Rows from block 2 of a small image classifier, named by matrix and row number. Rows with one number within an expert belong to one neuron, the router's apart. Each number is 200 + 30 x the weight over its row's rms, rounded and kept within 0 to 999. All counts start at 0.
Before each expert's rows are labels from the 100 images, of 14848, where the router gives the expert most weight on average: "top examples" is what is common among them. Only what is clearly more common there than usual is listed. The data: gratings and oriented noise at many angles and scales.
# router: router (model.blocks.2.mlp.router.weight, 4x192), inputs 0-63
# gate: expert gate (model.blocks.2.mlp.gate, 4x192x192), inputs 0-63
# up: expert up (model.blocks.2.mlp.up, 4x192x192), inputs 0-63
# down: expert down (model.blocks.2.mlp.down, 4x192x192, transposed), outputs 0-63

# expert 2
top examples: low contrast; windowed patch; stripes at 150 degrees; angle: stripes at 135 degrees
router.2,162,248,171,212,191,155,209,208,152,198,196,170,208,187,165,152,242,226,197,203,215,235,216,200,208,180,134,193,156,285,209,168,203,204,191,192,219,189,209,260,181,190,214,157,229,197,201,177,187,161,178,236,205,206,182,162,178,165,188,212,212,195,249,187
gate.0,175,169,237,215,196,217,173,237,226,204,191,199,236,116,217,229,143,185,253,214,231,216,180,172,158,224,221,172,262,181,175,201,161,162,145,208,202,169,220,173,202,285,225,222,225,181,222,153,169,224,202,226,138,169,213,244,248,207,179,206,193,227,228,215
up.0,244,154,198,215,194,150,263,186,202,252,203,153,218,174,208,179,243,226,240,148,163,155,228,196,256,211,241,215,203,206,200,172,252,191,236,178,180,174,221,214,214,166,212,212,244,166,214,205,229,177,227,236,242,159,199,217,195,189,231,170,147,191,195,202
down.0,164,233,252,232,173,176,212,209,201,212,259,186,224,180,193,166,193,187,131,133,275,240,220,168,185,212,165,181,160,195,241,210,237,225,146,212,228,187,259,223,186,187,180,198,210,161,220,206,178,215,181,227,214,221,167,147,203,159,218,166,201,161,213,208

# expert 3
top examples: coloured; stripes at 45 degrees; dashes; angle: stripes at 60 degrees
router.3,194,187,155,178,240,261,141,220,259,232,216,254,231,220,185,169,140,151,183,219,194,186,187,216,220,147,231,208,175,181,190,167,206,195,162,162,202,212,180,249,195,232,202,192,229,191,207,182,210,185,222,178,177,214,236,199,187,209,204,188,147,188,198,187
gate.0,216,197,217,166,188,167,205,187,185,178,203,175,194,158,225,236,237,208,220,194,224,196,148,177,163,180,180,198,220,205,218,237,141,142,196,218,219,223,265,184,224,255,250,239,191,254,172,198,196,220,227,171,120,179,219,213,220,185,183,234,183,230,223,193
up.0,176,194,242,207,212,261,195,200,191,191,176,236,180,240,210,153,160,225,205,218,210,234,266,211,182,229,141,225,180,204,207,187,225,206,217,254,174,226,185,243,243,203,248,179,202,166,196,171,242,180,173,182,225,226,239,167,173,178,226,249,242,184,200,192
down.0,204,170,135,115,182,164,163,238,186,165,221,211,171,120,198,189,212,183,196,252,174,163,185,225,179,199,204,172,214,245,232,181,145,167,229,166,219,189,178,218,156,205,209,211,175,203,246,184,203,190,200,203,151,144,208,213,192,169,152,241,238,202,213,176

# expert 1
top examples: low contrast; windowed patch; scale: very coarse; stripes at 90 degrees
router.1,219,213,246,245,216,214,178,170,185,182,162,202,171,203,214,216,233,226,181,194,216,245,205,178,182,266,179,227,260,145,226,255,184,160,191,241,172,215,188,118,237,180,197,198,189,169,184,210,193,257,230,178,222,202,208,173,193,200,204,211,220,219,186,157
gate.0,196,180,212,163,134,214,214,255,214,228,225,194,199,169,163,171,222,205,235,227,235,193,195,240,204,171,227,168,187,237,185,157,198,185,199,153,214,200,196,212,136,281,215,206,202,210,224,196,219,198,184,193,125,167,168,260,241,210,160,195,225,204,217,236
up.0,198,200,243,177,207,175,219,149,128,164,225,196,233,199,226,242,193,189,154,182,247,211,220,217,232,202,222,244,220,178,245,207,129,214,218,191,164,207,194,204,230,165,191,200,236,208,199,225,177,168,224,225,241,184,170,149,217,259,253,158,208,230,213,170
down.0,210,188,212,168,178,194,178,242,198,253,244,221,152,149,184,239,180,158,141,210,239,147,212,208,212,178,234,150,264,252,205,179,191,175,244,184,198,190,169,224,192,221,261,220,199,212,223,197,170,207,168,196,199,210,249,240,216,151,199,209,165,148,224,189

# expert 0
top examples: coloured; dashes; stripes at 15 degrees; angle: stripes at 0 degrees
router.0,232,166,214,188,173,174,242,226,235,209,247,181,190,206,210,241,151,169,205,185,202,181,208,208,179,216,243,183,219,184,197,195,225,238,213,190,218,185,210,181,160,200,174,257,166,195,207,232,209,210,175,197,223,182,184,247,233,251,218,166,204,174,159,259
gate.0,173,197,172,149,174,214,191,226,170,202,148,240,201,185,194,214,202,203,235,250,205,175,161,220,179,216,216,175,219,228,177,180,183,130,244,190,190,211,179,171,224,266,211,156,166,206,227,147,209,195,209,169,123,177,226,193,206,207,139,254,222,227,201,231
up.0,187,184,169,161,254,168,224,229,181,206,196,160,220,219,171,203,217,206,154,215,198,172,270,173,151,136,215,223,166,234,210,193,233,238,189,153,216,206,212,248,187,172,159,206,200,236,206,136,205,169,181,239,172,194,234,232,136,174,252,178,204,177,226,169
down.0,186,194,157,173,243,188,196,230,162,244,152,145,273,154,214,156,166,209,171,216,107,207,197,199,218,210,191,233,202,243,282,191,179,152,192,202,180,213,194,228,212,190,181,154,242,195,217,217,173,190,265,205,166,177,205,209,197,172,198,190,133,231,230,222